config = dict(
    image_size=32,
    objective='flow_matching',
    cond_dim=256,
    head_dim=48,
    optimizer='soap',
    beta1=0.9,
    eps=1e-08,
    epochs=8.9,
)
Rows from block 4, named by matrix and row number. Rows with one number belong to one neuron. Each number is 128 + 24 x the weight over its row's rms, rounded and kept within 0 to 255. All counts start at 0. Numbers have three digits each. After the name is the row's rms in percent of the matrix's.
# fc1: MLP up (model.blocks.4.mlp.fc1.weight, 384x192), inputs 0-191
# fc2: MLP down (model.blocks.4.mlp.fc2.weight, 192x384, transposed), outputs 0-191
fc1.101 106:139117145145163136138116122087094163095114144133126102157149073141161134124193114153130109141167134146179164119083115127170143124117113129155107123117110105128132112127175125158101097112107180166157127099133141130125141123122153123106083114093152123168130082118131138110138131145129158116131120114123132126077079093122147139124127147118122113128143112109138184147189134119118079104112124125106079117107094155150091110131150144120114119119122115103129145138166106154129103132116132124056138128126140113167152122140126104131105138100145193155165132141142093135123089170121113149
fc2.101 098:114104163147130169133139139140136134095133131144146124107150093141087113123145124163105133131122165123124143122116112168112172134145135145144182118041119094133120144110168120122096132098141138126111118142117143131145126130136145106120104125128135158144113155126168159112119155102139176154112138117112094104126075132137119092129131115112117111118148132142143115100133110145131143156124165157136132160143185168142145112150193137129109168140131129153137084153131162126120058119178133116135130106070103064137127118146119098121120136097147164166082115127161120131160071139119148152
fc1.102 101:104164129153120082135117130143161124134138140182112149151166144121097146142133163112091117101151160112141099114132113079118187119127170097116103139123138142097141154135135158128106092140104110119139159105146130096110116086140102150096163109167123129141125161106136096146090100123129166139104137095103129095149097103124107088152131141138130131144106116173155099104146138147125154183114098148134155119158168104151101168152146172121093099111126160088131155120129115102178126112143087142126123135128152117161158090134122142143111142105132082115123142084116108163138162117096166129
fc2.102 097:119100196103107133124133131145152104126136134128141146173104123107108119128150140167130146072123113141080106123170125165131120095111104165143108132141162170128138097104122128124083128133107132104127089152166148082098092165151132133142135138110106111120132050128142118152151108138118151152132127132099109124137126145121101163108132106102133109129135152093099096088126158185107154091113121165118126116123149101116152125120115131123120145136108119194125123127115153116129083124140150084168105119104088103117152114161184129108054117119139132093125110120123121164104152138113106131
fc1.103 124:130105139132124136168135150155144082104136115081132108143131105116100123141130100124083135142100108112120121146122099157094143146170127100107127086096167139154136134162088116187150128103165133122167166124161152146124190147097123160123129100114108143099164119096137096124128144110111146114114119146111149108151104156109123100131181139096132170096144114140140142155112101082126148108146092169133131126101145132152127131162151107133119133124124150125122118172133152119091118072114176137097114138139121091126113116149098135109124156104101114086082097105101129145195155159114131145
fc2.103 108:136122125152076182147114094096132163119120130103140191120120128116133110151109099137206151160115153164120119128136148119127127101123136166166165138149109108128131136114128101109144102128157092110100127122123143156162126084096117097171093136101114132089104130074130138094114119136175163110118116125108155146139177150147111102154138139103118138150129114140163090143136111125121096148149125126122119162121063157164106137182083125102145115137146124141119090134118128113120139105120142159094116140102128138152172166172126148091115121138125096110091114153137117108141115168160132116
fc1.104 099:129146136123166106141152116104124105101137108170115114145156155112130090087121115148156140113113139122114128124147154165160158168105117138144137170147139177103123176105138115125082128115156092112147125133104071133178165149137148117108151115125081165129121119102146207085124154129145152134157130143110153130108145127148131128091097120140171112142095167123147114105168154079121108137120116145160122080150101086157142137113100138156139139136119136108120113132119129140063123161120143127123119162121122156090116137091137120155131129106173149062109117162136127147096114131139139113
fc2.104 099:153145150139145165120102130143133128091124124132112097119091133123142159129143097100141108153193126119153113126114155096128121121126119117126097124102156153140122142100148161124132131128137148139100150141105104132141160136140136081126115100079164134087145113134139170136157086161147191082153095142136122171108174086131115146132149114150145118126129112111137109200128117126133159164112118125111105136146160126140100111131141125160160150131097088141119131084115109080184164100094071115125111115136094124130149102096095164131147115160103127150128125120164093122141145188119125150
fc1.105 088:128175150110113111115149159129174168150105136157142057142125120099153134116101101116112150124136134139125145126147095105157152130126117104130149109118152160109073123102124133127152071145167139098118168121129097129144140158100124151103092083130192133137125120140135148146097125122141106139140155079157137105162117082194118120134123137122105128119147105108189113132142178122126099165118144104115168147125162140112147159091107131175146147148157137124105152104163114120130135120131113134125110144112111078111124160120121109095115152138151179152141139141112153142072142110126121146
fc2.105 100:145114127107114144083135135107121125136132060115116078112137086180136140123120124168157077152125124126144135108114156117099096112123097103138135127129125147113069111149111144148166117160131193140121097114123117138127127130101141144110131133120061123112113135129140134110127117084170104121135109145126146144133092151091121138111143119089109117140131163151161125132140131162117137118143128134116136119170117127101103103093097098093136171145142090119109110154116118128140120140113146130101099143069093161121109125132067132147116074125097155093100172088099149117149176170118099154
fc1.106 095:154137114111142125101158126136156129095123094165106120107147134133109124137128102131094164164160122135122134145125085137182121125136115155154142112162138136146157158108110127149128101165137140121150121149101111123126085119136127119125087177153178108123112141158165119138099162138099107152119184133177139135166094111134116165123125121129113144154140152107135098164111083144089122124193148131053188150114126082133177118155126138139108116158149136122154155123148118139115141161135104132126123149187162100151141147101161125170144109106124128106117172114115114156142154128124131096
fc2.106 112:142149169105132138124123124132124108114181111090090130156132145117135143141143117131165096123121100124133144096096119113081128168121129072070136149133077127160121124102099146158121088143151145112131120170124148124132150147124169131147110090152104117159103131145133140137175112143101166101106129099173129117142129136144134119114164149159117086163126207170114076146138118124143135163100140101131165144135155128132080103137131108100108091104140111174077104125106105101096115106129127101125147134119084140124167155114167128127128126149129136140151161123113120155150126157159123159
fc1.107 096:104142102155115134144114084190123128122140145108118162158104152136126104117105101156110101165132119142134117141165115168135119135120128106192114136080153133119111142103112105121123122147125125116087115123115125088147169124079151136135101120128115092153161174108116094145119168118155139131142120100090145179187075115122155125150087092131154135128094136128098129135111170073136163154116163102135164134139117104153117170097108070127132114157088141113153176128142160124141104127095151168155130103128097128131140122140153160114156142112135118154102125145151138151134120119106131104
fc2.107 093:125114119135141135145145095092139080125137141129091202109137110151141131112119097116117144109166130110093125129168144094116096087112163155106136130104110140116110120147133115132136151129141142147139125131115129094128166153091147114099141103110129083077163098071131144121131146172071103127129152094119138085156131120171150146087157078152124111095124132139153152159117123135107133151087140128137133123132151119102136102126133073162140105103092132124133114136085183134113153120158177123113150135200132111130168150162146142131105117152079140153130132134147128109139125107099113135
fc1.108 097:120135113094092120079092137109155121100125134085144111147130127155118075097105125110117100071126110108148156110135095120131081080119152121145167110138117099102159108117133076126104110140129169076114141115134124097153117092148121121124170184137129149127151163163129151106095158122111098176144121129171129158132136123154157168130074138114107103142146141142093097089143099104120089161159103131147120134134108120141099163093095147130073150135164111156131099135105127115125114128104122152173130133136154129089118141119137152142153120118114157141112142147145152109075133125131141119
fc2.108 091:145132145103099099092188160155114134113118135157169085142135143138117142139138131149132147093129115106161108147174101129128163106152141124167163137127147112096183144148140178177120129132164133123133133108133081123112142143133130153123114086143131120144127092146119132096115124116120111099145137127129139078123116133100171102131166118148115136095168147126115089089103097107111184115078131104163137162153112100104152109141139117140080183151136157119149128105117153140138130107123143131152123129117101099092131128140128159145149132145126171105202164092140125161084129150143137132
fc1.109 093:153114111184119141134124121089142146130088132087107138142155128136151081145122082112112128112147146105110119121132097166138126136146109108144104150167105140109140134099088115139158132147108129135171132130161134081134152184125121134100117118146143132120173153122100163147061160106149148150111125121097148150135142130141131145155170105129144099118120152107122135152147114110130098103120146079108116129147158129089134150152141119143134155086134134122164106155115096093094122133145110142146184133166120108149166188093132062154161106144141108116181116129090138115150112176143138116
fc2.109 086:147157142117144144086128083121140132128180138153138151135089097164150120150123123134121165147116146132109147156078164142103127114120130126133130122146165114107115114135132143148171124103126144138080146116095168126144162111110104153125139130181125133157130142144091102142166151107134116195126106134091138084102143128087123102087101110084182113102102138120126146140126169131131104130151153135120138141105142150175076133138132097187122142138161108115152156106172092100157128140126139087148144092071130142133133156146155164122108134109129118128138161083083139139116124113135109147
fc1.110 092:112101132129139131125089167164166125097121127131121125126144129112127148160143130144132168146108132127152076085124177102080179157082144113170138100151118147140159089114108105130087131132154119122081150130164114103099114134135122115102147138152113116095139111096127118130129136130097142136140083107124112130141126086198135122096150131141102123097100133127144133143118117136118127117166110142101116152111126124144124154057200124133112145106166166118122128142101124148132096128149116191126129115152153101138149118123099100160077098133115129155143083158113109148136118166083139157
fc2.110 100:115153135135101132147171161120145123150128117115153090123118152129134103151130110134090111107116133120090155161119132159181108144149125158086098101136110159156195169144114131083088150101102138110129132113157133170125126132144128132094118129131131070149122142098124141147148096160141140111095194142142161143121119151068145148147103141132113110130145122122147143176146105096089129123080136160097108149087113116133167118128178114118128124117186111118151155147147082144147125160138140087095163118134150147122091135136120108135119143135138135132143131144146125114137083177105097095
fc1.111 097:151150105172100103120121110149162148124096143107089090114130122141123096119095102137066136093147092122177128080138109149119113173148107129143126145126170138107109098130113123148135115128159142109111144134152138143186169063144153162122145091148072128136143117117118093146196105139161116112136153144125115158131107155108131118108135144123124077108090155117167157116087121159092129109148122122133108136088127151156146137167125089146098109139109142131119168124118117103096123121136154151119109117133143104079147148119131152075137164103132103147113130113170125141136140110153125154
fc2.111 109:090133114149122152156175132111141105092128123081166102155136128060123114111131112092114200105153083131126088191131114138102126148164115098143127132104115146152146157146139138107103116114145082096178146110139126115077119144124158161147072131128163120133155152147106116155135172153170138156124088162185131134095146131120125113097132130129112201149157101126106147122120119129117116126117141098110124133163139090069090151130098136121098110132144156147149109152132111131134142145111130130130118106139105126124103145139143090118093138130123148126155097130130111124143116124130158108
fc1.112 100:112127122183125167091145098136104135129130166143147149109147133115105135140128154106150126153107142121138114090133119187124084105129078162141137054159127146180136147119155118103151146088126090165170131102135078140121111126111159132108141154116161145182137134115137140159109151113128101164147134117118107184145142145097137135101118121123116155130139138113123118145138118131134126082099110095097121129075105161110123096101107130133148120106156101145154115100109134145169121128108094095079097111120132111129083148136161162172135132091137125091140100133142123135143170133109112170
fc2.112 106:137086134157101120160168140115111115175164128149126118148070130104131099121135118161091101121121132148105136139139128125120141101145137097142163125113082153103107108116132186108132137113131131093072082123101098164141087153133102152128104069160142130095089120148142127148143092148119110099133120139118086164165157121139164132136150126114113116124134155129136150115112074151132143157121159160158109102156119116207102119091153122090146150119132082133119148155115142146088145113119129106152132172090094138152134141145121142148131151154162126156117156133123155160120155121151127126
fc1.113 099:129172122085124122132058169149095117127207124108118094175176169089174116155159105096148119119096148120146148132135130146103132125157148146109143103110107133137154123101120122144119171152132136080153113165124125133120130115146124161107116114130123163116104093126138157101124155109089148118099141112146117084108122144150115087125103108147132118148137161092131138143097159124161110104103174164161113111190120129088130163137076118094138142114140153134099100151110135125127123102124125126158126163152147128109107101106115117135140129116093092133155123128135141114094170142105159150
fc2.113 094:151150110118090144173127122090100171110086086141121090127115120135141136156121145131132130102142129144174127149162117168153168103131124159129111135110139111178141139119131133154107092148130150158095087169123125142116138150142147097135120112090091158151148160138147130122125132121123107100122120096160123135064133118154117147096130148152173114153155123142168122135111113111059146132144128105127131136148138096148130155136136120151119168098155099090139125125148142083113129171126138168097102139081119092101173083108109103130127112120144118093071174158110149147130132150142128170
fc1.114 101:140110154155144100166077133098140154135138141117108106137108144122120157136137184145124106131172129124108121114118151081153139148137173137132167143131141150134146130108175149134144067092120150116118144085124182137142136114159119086155098160158118139131125174162112106141145091126156151107150132121129146114108085161143115118132169158115137111112136138135153079124126137133108109121152128121162185092104106122166142120173146116128108115118092136179131136123096079119126146083125156127151127111141118159151137116117132104124099133140083142200150172126172152141101115120148135104
fc2.114 110:137123138139069167159178121108116141111154133108132094156138167114116100160123113129132152131130112140146134145128157159103075128130113123166158124087100167147158115150163103150139105130103143128130095108142148148127145139145155110118084120149142106134134089141111082156142185123168134172160119143150119104100086063115125153138073143120170111106120108129132135107136140147127131148133127120135181104135118121067111119147107122124126091101108092105125109155118075139173089147125119131133134140141162096127132089161102120134138154107154113112126130128173150099133132164164132169
fc1.115 119:119113170127140154135111112106053123130174148115126130124146139141162156100102108134144140148086121156164195145154139123160147126120133160100113077108124118136127136145158158179130160125134102126136139097110140132134101130111133152131117108167137118148141098132130108146116153130103133154136157112131152153092120094118147104117119124145130116114150118085154154126159171085134114122156108168093109113149103109133120133146100116147128111139115092109129136143112069117111174086102138105175153143108163105184121130128108162143116123129161158171124084156107112149127068140167164161
fc2.115 106:181092149118112126145132139158142104040147162138133133095141144126106141112137114167120105173134118125094141094137127111068145133085099121155198133111201123171096133153146083112119125133139129176116113104154151133143148120153129151181160125182145163123115115136146133150147131153109152106124125122098115133141114119140126119089113109123114166116150156086134093145113167136143119115115152132097156152133148101101134134156119113127112089138135134112114101139106163153095141143141119129181146139128137128110099162132159151137156106148167099139166140159139146113123128118110149139
fc1.116 094:111116113105141138113164147124119114106120151132176124122145084117130102154148175128121168125133109119141157166124100138162095142111113156144133080104096107152151099125126152074134111130175150179147137150111133160119142127101130115172113114119151041100112160111115119180137151123099126116125100157164133152144143133153116144120093147163135086132128154104115130066133144135113134147119108146149108171094111117132101146114145155111111140107128124113102102175157142117104128167119116078134151158109144146137088116101127135152132120146058115147148161148170106118122161141120123111
fc2.116 097:146121124082138115121085127143153106110157125112165120128118103136126112138146134123127089109138130138132147157092103118132120130139131153088120106140159109150181139113115121069132158097120157080091138133110140092148119123147124124142090133133102075137098101106099124097135137100117156144131131168142125127128101125120077132141117130144167163103136118146102158134155167152119160097144100141105107133174128091132157095104151173155116060109137123149153136075114093098137118168098123142130167128124085131107106127121118132093122125136214140118093107078120136165135155120135106129
fc1.117 091:109188114159123133133134118118126129136115120151180109102105129112150127109116145112115148183129116154158190103075125141065126081097086105176109140122141114116144155102162165116111104120145147139111102120074177130119141122118121123106111114075128137124118147148118166115098143116146102156140143106108131160082110118155122102108113117147087142147107094123141092089110123137158111144125140111122135097160116107127112053142131158137164125108162137160160102162105079131147118093137135172131103118140159137121157125112129155159139144148081094126127123132125119148137117122128145145
fc2.117 096:097070118167122139089105110140130169164120094121186100104108135140127120096120122135156122152136114079102197155074111098213143113118135171123102125135141142168173123139144093107114154132108112151140118127073148102143093120069130130129153159167157148128122126102112142147153128132116110096142125133110156110124100145108072141150118171133082118124116119121119123100122127123116155098117116136141130110115124120112120165106117145090142158128126093120111187117153096119107115143106112118112139130137129158116094133133108131107110091086128106146115139127119144092112145091145131135
fc1.118 098:126137126129071095099117147114158154119109160085128083133166077101161161148135150132108153151159143131142123154142139123106152115126119116121170126150148106143103102134139137085093144128124136118141152156181151124136127149103159132182139144096130072147127126133154132132162129119094129085176140145144129149119118153161126118126115116133119129123112118107135105135134103137139167072141150154113119174163098078146092103112118155109122106165144091133132139145115133128130161098135109136108096112165155043130146084100198123137103106153129124144146122144162142140148130163115123112
fc2.118 103:149115124113141129092128161148155147166145150129122089149128116135096099142121110084154153104117156151119120143149129147150105092084152124159169129115167080145137097128086096129125132132158136101122124156132130113120142125112142161111157138127125037113081142133134136162098124109107138139136123121120120125102121123110170126127097164111164101132082078111130130122128162100159171142112101147123120095130083100100119124151115153148157151128082144113169108109123108117116106150146168161154123174133100096104146111140140143107114130143146109125127164098121128103121176090120098195
fc1.119 091:117114136111090135093081160105128113130116127140083130106102137089142138137155194041132142120129136082117103145149084142177161147106117109155106131105087130079127118119104134105155147127173151146177128139097117174142169125079152134142177117125126122139133147148092147128141143134134137165112116134134112129156082138132134113137115095136122153157086135142129148135127135159109148161119124150144139149130100109102123126137162098084102159149156111147140122126129135130093131119054129096142144151090097123154107117130144132093124138180104129150080121120135106147132150126115120143
fc2.119 101:156135093106107122078144110146117163137099109126098155144176146144108121134138135123184087037093115120112116097108130134163144129139189142132162121119118111136123131132122152118125114081094134103119116125144156104126114118117112118084091099149151149148089100125120127141181164141126141172135130148144159123154122127149109144101125142152108082108113148112120110150137130167099154106141117116081084108124100128116080118125166115117133103118156152142126160088123078137120147121136121132117139080122124142167115149089116116135105127109171132118172096089110163134106157148100126119
fc1.120 113:164109080142129128115088156141159124071109092128112141151126149127113186135116107133130141092141124128169137121137135143140112082180122165096162138162067156152108113091115157133131128153109109088148123136113124121120135145106169092134135127142107164098134159097168115132126111105114124105141156141100118144087126154115140096158110122103100121169122118095139085171096129121148131107099156143132142123143128144151132104161151118134099164101129129158114144150132085135106169131138136120098104126094149164135128110122100146150105172121078117113109095144118084153079176139130140167
fc2.120 102:117091136121149107127073098159146136156096144156123139123152136106122135087173164156138110108145114184107103106175153130139148119121161114111176137149110132115136123103149107158107129162182110153169132121162119141142165115221140143123155163161121142118112150139104133134104160108148114105137181103133160113185098113120155076141107120130136073109144117146128131118120115132126117183132137118151150154148109124114140128158142136124134125132094174134124122135103139112113110133140083133158142115124134096115120144124132122103096096132085153118151118090135108076119127123115154164
fc1.121 101:152115087146124047096148121066113180115130155146120140190151098115110130146146154123141145101174121087099114152113136114162113113131146118110116098107152130144143123137134150075155133080115116131135115125136149123122120095159163087117115118093106144122106135118113101113147093167162145171144119147120124170094123098165154164109157122081103142094135064118160151153159140127112130126072132125128119106108122150144104130112119110121113164111113105134129131129118172137138135144182157122146092116141126121180137118104105146162128139142144113110125140137154145160135156112100129145
fc2.121 102:133129106120163131104128155131114126142133123093173113152102121168104152124102103131104103111110104117145107143111157085117181123119113127126125125137125164141133146135127141106146120128144108148161166128178190134073100105124132115073094148135117143115182118112131113153114175123134198129120096144161120102116119123109137130133144115075096111108129114108139173145152151136119141171179106126155121117121104127135168134135102149128149093117080141146083082140109144154147172120124127130139144116138141127172172161139127121099164151097101108113133149068114146123123147082096138131
fc1.122 101:145137133118120141085117127164123078144118136113141162133134121128165114107116146140089109115121152147170141142093089141093120150177134147122107127119174168097109142086131157187122128083147102145124129064096137136153125158122123122097131105113154123089149110128104124110135141117165116110077137142085153150129143108137122118101140080156166102127164176136124161107130105152099161149074102132118131092117117122164137179113147128100120125165144176119152174081124074150144135145111116130134127102134126130094136131146136164157117139155149127134133114120100177138155139137153134129
fc2.122 099:115162121104173103085118133132113136161138132106154131114117161127147150133102096131169150098161140146098144120114147155186129128101122141153125141155146159088125191142146110154111108103100173140140128139125139140125161124160164147133148130119153122127147105140121131171130132117134111132143102161154123089123164131105122140091044142151121132150136180129126162114125150175103172092141134103106153099142110128122143130097150150086156137102130081105164099106125091150144148070128128178154127154140148139137137162181149112144082121111131123093109139121142122127139094117122139105
fc1.123 101:113141087130168115127079123092136083122110136161103137123133147133135130131142133105175139110153117126128153106056121125117126089127136102089164126154116136112109109125100106116185068138115132143133149098087175159134119138161070149150150098155077108145116125142121117170132176164098129176173124151099123146121142147123126113140090155109122122119151132114145151131116060155117103119170121141157118144139128131094150099124156157124156125116117175118154117124118118114120117147133114148118094124114150171134137117108125126118144146142128062137114153078141120100166125159142133117
fc2.123 102:134118099151175125120153125129109114152147137131094147128126097152154124136130121159127137123113146132114134151060104145151105106103165091158160135116113135097095126126092175106180110108137178149123128139093175138126109128141100138115187174150154112128115130148150129126146082180102130141174168140129110137104158120136100132088134137108120165169116107137135125145102109129127150172106129132144111140134171115137109125120088150118187135122089075148112129169112133118145150121105121060135111103113123152116142102147127118175162156109147097152124156101147137104143136168124106133
fc1.124 085:130147124140135147107125101127105099107159108162189127130176118124112131108145140168158211120117142102117126156136149110137178127073125105133130138132104111103103152098113134219133141096071100113144157111134115117085133126114130132151157105110103110138167114117105082138149144138154159150169127103115139159101124104145135121144145120158150129137124137116124129129147115136147108156118155088143155145138149134113143155136113123139153185122132156141121129131108147153085146086119111149139117164082131147111125151109123158130159115128108103135141072068114105127158126093104149109
fc2.124 095:149144125152120140138124143132170112103143155099166100138148114162164140132137138089107095100133140119135098086130148110125092159176112118128134096153161098132086127140122126165105163074153116145124095127168107117200152094123128108154071120140155127120134135139080125119131125169167122135125134143138124084121122129079173134104149151138125152117120117117162127129124121174167142085132087117111149139162144138134137105133159156108138149121177119094127122144148167127168155159104136139095130106104119174130096146140109121118165148126112117124126133139180126131186102119147085115
fc1.125 087:115124139078105095131097092112152163138094088183127105139107169156094114113118093160104140143105156159124104164062122131132139143123131109109133079111099117163171125148109114086131136099116115086157163122114101141123115129144135099120123130135085162104106149155155129129102164121115148113159159142176094141120139145119107135164100141104170116161145109139123128119163146131095132141132161111119145134113122108122114115090178134123117144134110099166095105128083094152104111147108170147125167111145134106128126121113111128091146150193143133086113111116130106142143138121077151135
fc2.125 096:107143115125149156131155119135120140160182120144128099116137141111123138118156138142164129092099121093114131139109089139159122130118112117137139128099141130146144145111137140083134137107145115194141131113100103132132155175141125151100117134117128138137137125160137108166124104125144112104133114169177096159135131152111112131099132132133149164127141129129125167133142113152086094087150153085100115158104127130166145152112138126136131173130105155124178102125175068143138106093155079118181158123161118131190126105065116147111138090087122133180132103149133118107149155132066123117
fc1.126 083:122095120117131120102077189100103130212155154171143161132117136138131115118143118154138146099102077162168149142123109152157120128119119102162153137128076152154125087137114151152130182107151156153098098121123137172082130114141141125102085133134144114159147141075152146118088155170096094145115162120124092144166110151117104103135111123147124101141145153141074107126142150119169124110126154167118146153169105077151124164102114112127137150135129137107168129139155148130108136130147128148119134114152106159116126111102123124137123131155104147116097118100124158145127107136108131124
fc2.126 087:145135104105083094158166098183083158169093153104143120152123110080124127138143133112116106087136099145115148161079120126111128136104117110116093133181128135111158160106138115142175109122149127111123129107162109141153105139106142117145121156091128128117178159097156119105143099134131139109152128171129145153101105090146135089133126155125156139134134129128160167088142088150173101122149115088147098133100123122122139122111146174144152150147096155111120119159158106145177149111123108109145093140130160085133111113065102127102097112135163129173098129148112148143151139129116130136
fc1.127 106:067110087115091071191149153129177143107100153115118142170164118107142133159126124130105129130132109137113140129113122139131133121142092113177116083108102131084122115139121138064123108143131148136102081133091142154117112116104119165120138138110086127115131138182141131131092114142074149129149135132157134114137085091106103121136168125117094140150151138153118157177102129130141085111146143135091133135093092122120174171153175095142116095120156158134161127145132111102127118120146145147158145117130073136130152120149142127123135142154125111153126130158111108130124077142123108156
fc2.127 094:170121108127143124156090207148143142133124087178132119122093140190173112141120155103157126181117117129174131156134140068122132124079116140107109139139123123101099129095119130086132130148105131119172134131098127145129130142096158122135110106157121121120155138165109162134159134133102129155116131115131187146134123147133112149110099111107098168170108126108157151170090102114122169121148131110140168140159118102157079115112128110114163097103124108143078125098122164126102154094127133134115145131115128153151130116130140142132156145109131116074134141182125143142125150128146133080
fc1.128 103:065126160139090110132138156114136118147119144094097120123138138156138136113113131121121116106149159101115154204098162133147176116137122140169097095122136157152122131107084138114121165154098086080117127163165083121119127113139116145111076121120113147114140131132089114096120132133103117094127134157109139146173077119139112141150144153162123115159109126136119084132129140145112105157156164115119080116164149091096093133095130144158142143136123159154119135135149099094131114118116099151143154141102090161139131121076156116086137147165148133107092106124108122113154173140090121108
fc2.128 103:131143112162090125147153128123145130151119116104125094144140148129197098130153168149123152127155176110145136093099200125136116125157126125146103117126100125110146125111091105160111136161160110172143140117158109115116110104112135086137113125185167098136098128106101152132089097143124143149170146134155105126105097152128066099129127097137149140130173134129131113140124120121099113103095092111136093159095153077131140180122128142151111130178161113117162116132128102112149121148134124153126146121083157178139133129091137140138142117113103125116172154146128140153159132119118157182
fc1.129 102:093125126098110128128137156116123142123122119139101101120132107088149145158182135134116123161129181171150136127102114135106116128129133121110118175134129099128150121161088151123137113122113131104153085113149157140115094141125173108134161121100121112141128163143140091170108098145112139141101117131165105152111165092120119160105138113132087115095124136153124116094132132134138119076167154147078087123146137153135114132161116086103127104103140184120165158168152088137111095110123105139158137137150100074182118148138155096094093132070150110151126128144184136114141147123130087115
fc2.129 099:163115111132142113150117134123117131156111091135058080111095143159116155157103145134076154138125155123106142123146144109132154125108150110147133137114087112118148130127091113155119132162098130127085152088133109114152152139127128135164123107121149138135101072103142103166108118104137124132105121113155129133128159140132169107150149142148080152142130140099133112108113107119094163169118141140124099100155160155124145126141131088141142082083146055165121069133122102161122160142119159141115129119162131107146115107108150133149122140185125088111114143118161124117142121139204169116
fc1.130 094:093089125121115164190130111141142081120144135116117131139147108103139158119103156183073179132145138118100123113131151168154097148123175126119150120122110089074157089139122090134110141171145147097097111127093148104110114103168136148146148137143143142124141124065131085133134114119169115111126115146128151123108135128109125159125136102104087114101177125127126144170093133100149148111111106135186157149124113129127108138181101130099171151126151154112104145105139102090109088145120129119116148121125121165125112129102126161113120114141067132107093144081138111130129136133131143130
fc2.130 095:143135106143143150137088146137111129159091146117135171155124109097123111127137138122153068143124127160144112192129097149101136129157088173114152143129136084069105148131086168098096124155112113103105143110103138104175129127132120153148172147140134150144102158094130091163125124115181105129117129109100132125118149119153118162168103120161093158146132133133120119146127107154139137155151157113122125139108134121108142090187117165132099087123108127110184128166161112123156165133095137097126147141097117111103114154094121158171125120102176094137143093148114142141134128137155111122
fc1.131 095:106177197122122159094164118132125125144148149106137142137131096119096128096125102144102133120175155137129150173126160122151159137138123171116137119087120101123157089135136128116102127119145143112121185154140183106114140140137129196111119125139129123122144135169180127146118137139132132087109150081117099119136119105127136119129140165139130077136175165171153131145111097164129090152113087131110102121136114150165127101139132122112143113133152140125065113126110150148119098167158130146121086108116122104146113131142102165109152110099074099095142149146073103137148142133143114139
fc2.131 097:157059097140125110100129124163141133135124107143158131128142149129110130180131149105142132099092131133176145105136148157133121108077149105124159127162114139105183171089129110078116102116132104135150130139146154126134105134132143138130160107114090110111119062147168075124173153117105140155112124122128138133149075142143159088094156120108116138131079144127151119134131090166103154098145134160094089108095137150094135144165161152165135136150153129118148178169131111117115105141130111131139103122109136119132104118128153139097116167129133124080115130163116153162104108097151116133
fc1.132 104:144115128099140145154120100129113123135118130162105113176100125175096108133129129104120125111066116169117123144137135128146108156140119127148085132113099139131114071153096139078118118132110148139094114135141114129141146155182161129131102115187110117124087137128099151141156132151151137067146139115142093134125116077142105111140108145141128076161109114125089097121146205143093110134125109098155115158153140115165120156151114153159126128160175096106139131101143160093100116153128145116141132146140132150140131158110176139165126110098104129144133115122120088152145118151087179135
fc2.132 097:142122133107134181147144121090154096133110128134074124167159134079094129101112144141173115088128117103151110090148160100119122149149132144136094113153144144124104159129095154084141126144138090120140137082143091107138130130148167140128114130092130111140113152109087142130105128147155148157141122118139088143162112149100102131103155106119131142142121108128101122114152187130087129120105099083123135141089137122113137115145107151082121152077168156177119115144112165107141148113141124150097077133166137170121110149154155127118157139167144139122101165110157093102139146157098087153
fc1.133 098:118136089154114107083092118159148095145186118146155100153130074166130117065106112145138112104139139159116142116154130101156145124107113120143140141144146123185103143132132134146112108094123136130099148120152104095084124142104102120153112115097142135151176128109086153143091059133097091137142180133125124133115109095096160131185104095120121103159116141098132144121107144183149151135113122110141111146169113105168153115124125102139141147140147085117130109127121144101097117118108106095143157125096160122097119151114131127167134135129165090147103138134139152123159121086110140152
fc2.133 110:147139137170142160106089117108155127108082123133128134148141111163127097137126129068134181125104110104125143056116116157110078136114125148125144138134103128156127145171159094142145129131117112095154128169130118104152096099087096126170123162130153130150139125111129157132104129131143120112131101118138150115165115142121156094081116190107166138138120169127122130128118123148078092098094103108134140159121143168111088103146139099116138144112091168109124147158159142102143128142139137122112105131118083121150083189115140128166154112073123094115127129121118109113133106143135093099
fc1.134 092:098142145091084133121117100158134173084137140108142123132122098125144136113114113098096105126123095089185104099141143112157090155121108126122104141144100135193102121135110135185148114097165072101133118117128149137109106164162145114102146115145115113164113117092120120090162116158176151091164098164117136141143087147145115150131134171137123132130155127137148188113137140086116115111129080147160088121090121117131145145145109107103082136121137156106129102165136096132106133136106118144174104105120109125141133122142109146125144106098139138144094162158133161166103111152130148114
fc2.134 091:137095119105168137110129118127106133119139122125110124133101151111147129101093139138180136122122113186072131132136107093086179132151171147146118115102138133157079146123122147177130132109150090149152118101130170160149140084144157153119123127131129091105085153109090105075097141092185113132152118136120112119116094100156125157172124101158109129097119155107111147133107120133124163160114144141118134110168137135104101150186106139152086126134132130155110164104136134148155122114133127150106104170108166159151114112129139160153167156130098115165180160105138128129146126140126117126
fc1.135 100:160137179095147144121139144132127144113103115118096153174171113123098166114128103113192143155130170116110138058085123115135161112122145129118158126080161165129153155103073118111105128151115135151114114153103160122168126118127137158110116137117121132095148109105100122083111115113165149134104158142082113105095117136166112085140096148106115139128123141099117148090170139128145120131121153139149082159156137125118190138136107144089122140126112123119127132124110107091106106105131184158141148125131157098098121153106114116165145124165114104107098094116104133107130150129109092112
fc2.135 094:122120122128132135099085134151116143141116063105129148164084133111112096131130130167107095115133128172137156193063130115083152114109147121143169127110120140142172121169104145126161126172087110119133147124094157104103122144134164176149121128182092176143124152110090102128159100120133145144148118146120163133106102152092129138128112173107078109111151156158106128093137120122127131130138100115146121150148115105142078120136094144144121128144113127144155133137139083109114140098097094109118115092100106160138105093121141157136149108118157111152153110128124155159151151142167147122
fc1.136 095:094111146116079149145097132098130103155173132133109136143101135093109167099150084174109147160151141140081081091078127117122149147136167150146179128115089109087115152109154112148100133113144116129128115146110152113144127105171125151161111128120151172143136127114146144163104120178080114111130110137123108115098108157166138136148131120111076111089121139154130127114140139160160121116117120148132126161133099125125127102158108139104145150135119126130103174117140155057127099131124139130104138097099130125132163116101153108117110091090095070137080140097127152095108127107121109127
fc2.136 103:129123118142095123145109160116132113149115131134019118142102121136168105099139154113155108133109144121157099159135131125112128147128108130150165119124159105125121126131149158135130135134128137165153136135129142095126131176144123134137143142177081149142119118130122096123124143157068144158135136145151093128117077115122143138137132144121127132155134148063125150077127121145145106120154125126109128134143099117172118121138118173121122152148107120137167102145151113072153114142105112146175131168113133119073144103067162072099111155139125067137148153145108157109119099132132156160